Weights of a small CTC image transcriber.
Model: arch convnext, num experts 32, widths [64, 128].
Training: muon at rate 0.0015, 5100 steps.
Data: trained on numbers of one to four digits printed on busy colour backdrops, 147500 training examples.
Rows from block 6 of a small CTC image transcriber, named by matrix and row number. Rows with one number belong to one neuron. Each number is 500 + 25 x the weight over its row's rms, rounded and kept within 0 to 999. All counts start at 0. Numbers have three digits each. After the name is the row's rms in percent of the matrix's.
After each neuron's rows are labels from the 100 images, of 14976, where the neuron reaches its highest value: "strongest on" is what is common among them. Only what is clearly more common there than usual is listed. The data: numbers of one to four digits printed on busy colour backdrops. In brackets: how many of the 100, against the usual share in percent.
# fc1: MLP up (model.blocks.6.mlp.fc1.weight, 384x64), inputs 0-63
# fc2: MLP down (model.blocks.6.mlp.fc2.weight, 64x384, transposed), outputs 0-63

fc1.2 094:478516511506476471499473463481544541500507557522514495505494508524479517512474517515473474482495455531518504486509451490453500537513456492493460515476461483503476540439505516498498474495506495
fc2.2 096:518497535511482516461518500488502505496495496490481509492471526495447462468485522488507486479469491491509515519505501537450500535523505505476483480517472526482484551519533584530506543529498471
strongest on: the digit 5 (85 vs 22.7); first digit: 5 (64 vs 9.9); last digit: 5 (62 vs 10.1); orange ink (30 vs 8.4)

fc1.152 078:519473486532515481468494519491503496530490519483518503506473482512542485532459489517508488479492484503501495481535434487542510506499477485541533482520479466483537522526492502549459487508560537
fc2.152 077:440524516502516504476503456507555537488492493510546504476531546524514536491483481477501486476513459508474476509496508502525517472478475469518485492458486513509528526452486533477490479539495517
strongest on: the digit 9 (48 vs 22.3)

fc1.202 127:468493445519497508451503524490500490505520514511455487481447484482493506492515489498551471442523469524504483498529524504515483509483498522495496478492436504505509527462525518465508545502531473
fc2.202 115:500513504499540526479525499483472519502464480519498484499443559535488477480472494492493531507484539492484505530489506532523510528514513517552544539500521478500518513458502520533483531490499442
strongest on: the digit 9 (58 vs 22.3); last digit: 9 (40 vs 9.9); first digit: 9 (38 vs 9.7)

fc1.78 076:483507498463518467495531488446499495509499523510498507497465508530494539453521507489529534507503486551467525455482475498485507534537471534533512485458471492512499476464481491478470527463516473
fc2.78 085:502488505495493504468495511512509512431463474489464510469507515484503507513501482427488525456491490519526548520509497551499519542510537461481492453490498516462508532519505488486513493486504540
strongest on: the digit 5 (48 vs 22.7); last digit: 2 (27 vs 10.1); first digit: 5 (25 vs 9.9)

fc1.87 145:521535469522507509478492541522504521516505537525470483484499466455547508581535482493474472503467510522482504491526457498491512490518508455504516502491510489542506544489524525482496470497512479
fc2.87 143:533491507524494514462520499541513527499495502492495486506523501503530514488476492478519485464480451497489557521474471496507479455473516482471491474473482527481469533533484513506531496576455484
strongest on: the digit 9 (45 vs 22.3); last digit: 9 (32 vs 9.9)

fc1.325 127:473540438452489493520468514502500462489490502487497483459500481463529522513503519484482466491555479488473498491478465498499508521552458503456539504523467501519479499486480469473504512504504466
fc2.325 155:468489514491489486487467469466505536530486531465483494460515482491533491498512471513487488453517515487494518510538529549519542472553488480504525495526439508475491539529474482513483504472499482
strongest on: on a plate (90 vs 40.3); length: one (53 vs 24.6)

fc1.227 075:482485449489519438507505521510453494494473533463512480513502480519530471465494495510478544520505483509473532485504478518498521558487550454503518496500488459494516498509519497507491462538534490
fc2.227 059:497520482468474510508515502502511472477538496482525471448437544487489520525525508539565496432497500491478489518514511474492472504520522500500527480489490508514460504499533516481516498522530464
strongest on: last digit: 4 (29 vs 10.1)

fc1.54 076:479509477479465501451516485508490530501471462504480483506497508539531493490519502466477494454489501484561488484509559503468504536508501527544499474542466486494501529508484540520508537539479493
fc2.54 071:526468486535474495497565573514476494502502506513466537502487491502513530456543504495477483507505499511487487526501490514509474505495504499510471536482482471506526532486525475467463489475433489
strongest on: the digit 9 (51 vs 22.3); first digit: 9 (30 vs 9.7)

fc1.371 159:502526469569533489513470492507506498510468499506476528531453523501549500493523504472477487529539513545485472526492477515490518558491501521477495505538500497506517509453541516488498489516495543
fc2.371 145:481504520475527480485498518532436534483509537531505485485502481475498467551491516513537515470534507484525487491476497439530476490490461485491496514490475534519498513500511465482522517454550501
strongest on: last digit: 4 (27 vs 10.1)

fc1.147 129:530511487507500495517481472447496488443506486491514530525517531507503496480495488508509481435535491452521517507454462508501497469459536506498489482554490508466466526480467498496509519462490478
fc2.147 130:503466500486537489481491505474505572516525544527512439484536504499491519508497483536492480534442488470475495525497503538535489496533495511488476513469462481487471505506511477454501515512496476
strongest on: the digit 9 (72 vs 22.3); first digit: 9 (45 vs 9.7); last digit: 9 (37 vs 9.9)

fc1.294 111:502476506463504451496466505437497512522471515487486518506452510506507536468515516458540551476526494525466520497491466483502464531514528514518480539485471471506488515524514538492520527515501509
fc2.294 106:487501521545507516484521501477522529497500498478473510483495520535497529521499498518513493507470477497518478548476481532481533509529521489476490441499483503432537518561555514504511476492487536
strongest on: the digit 5 (68 vs 22.7); last digit: 5 (28 vs 10.1); teal ink (26 vs 8.8); first digit: 5 (26 vs 9.9)

fc1.278 069:464506505507478493481464499516518542498516551512527521498521541469511511523490503527502503538536449528505490545497511523472464509465462479538488538488518491500487502506506461544505477472477459
fc2.278 078:532502532477448522539527518482504479505509517526489486524495507518476518486504536500518485481459516487534562484524494520475529508529523497512541548558488513492509520505505518498489501430503494
strongest on: the digit 5 (63 vs 22.7); last digit: 5 (35 vs 10.1); first digit: 5 (31 vs 9.9)

fc1.313 051:498514446477512522531476496457521523503513517476571505514503496480544492465467502488510516520487535493473496478468502486513544490482507515466515513505535530497504454461523503456470503531531511
fc2.313 060:523477471515474520498478509465553534491487511484514455507464502523488467534451511496475465483530524509485489558496530484480468507482500461517506492513511479459501470520521495491462492504543540
strongest on: the digit 9 (55 vs 22.3); length: four (54 vs 25.2); the digit 0 (51 vs 22.6)

fc1.204 112:495510440488508501473482535483471516495496528542507518484461502525498537500501504488512457483499486484490491465485493491511496480493511497524480533473428515472528476411510505473497530488509495
fc2.204 113:495497471501482532489505508510525505485481499490502473500467526540518471507451453493534570473471510497525481512538501506563511516531462542518492468491522505484510518496501534510508535488483461
strongest on: the digit 9 (65 vs 22.3); last digit: 9 (43 vs 9.9); first digit: 9 (39 vs 9.7)

fc1.262 098:478527519492491478502540498477514499512542505497565519530527483509487456479502520514560498435517474510523524516560491510481482506506485506496478518491474530502449526526532493491506479500483523
fc2.262 091:478463526511457482495491532482471499468522510503515490530480522493489475505495527508504476521498556488497528449493477522467444496538517565509481470499480511497459527453492462512515503503495511
strongest on: the digit 5 (73 vs 22.7); last digit: 5 (27 vs 10.1); first digit: 5 (26 vs 9.9)

fc1.314 067:451437510528558529514504467467498465478506496453485491522494495484512504467505489517492503519503539512472529481511512530496503507523452505508488519543514486480522513469507473510510463475523445
fc2.314 067:507479525461454527487470523476516493480510529480513517530505508493519525498478507488491531477521522579477545505472495509471517516524513523487489526488490502535487465498456504459443503530516519
strongest on: on a plate (76 vs 40.3)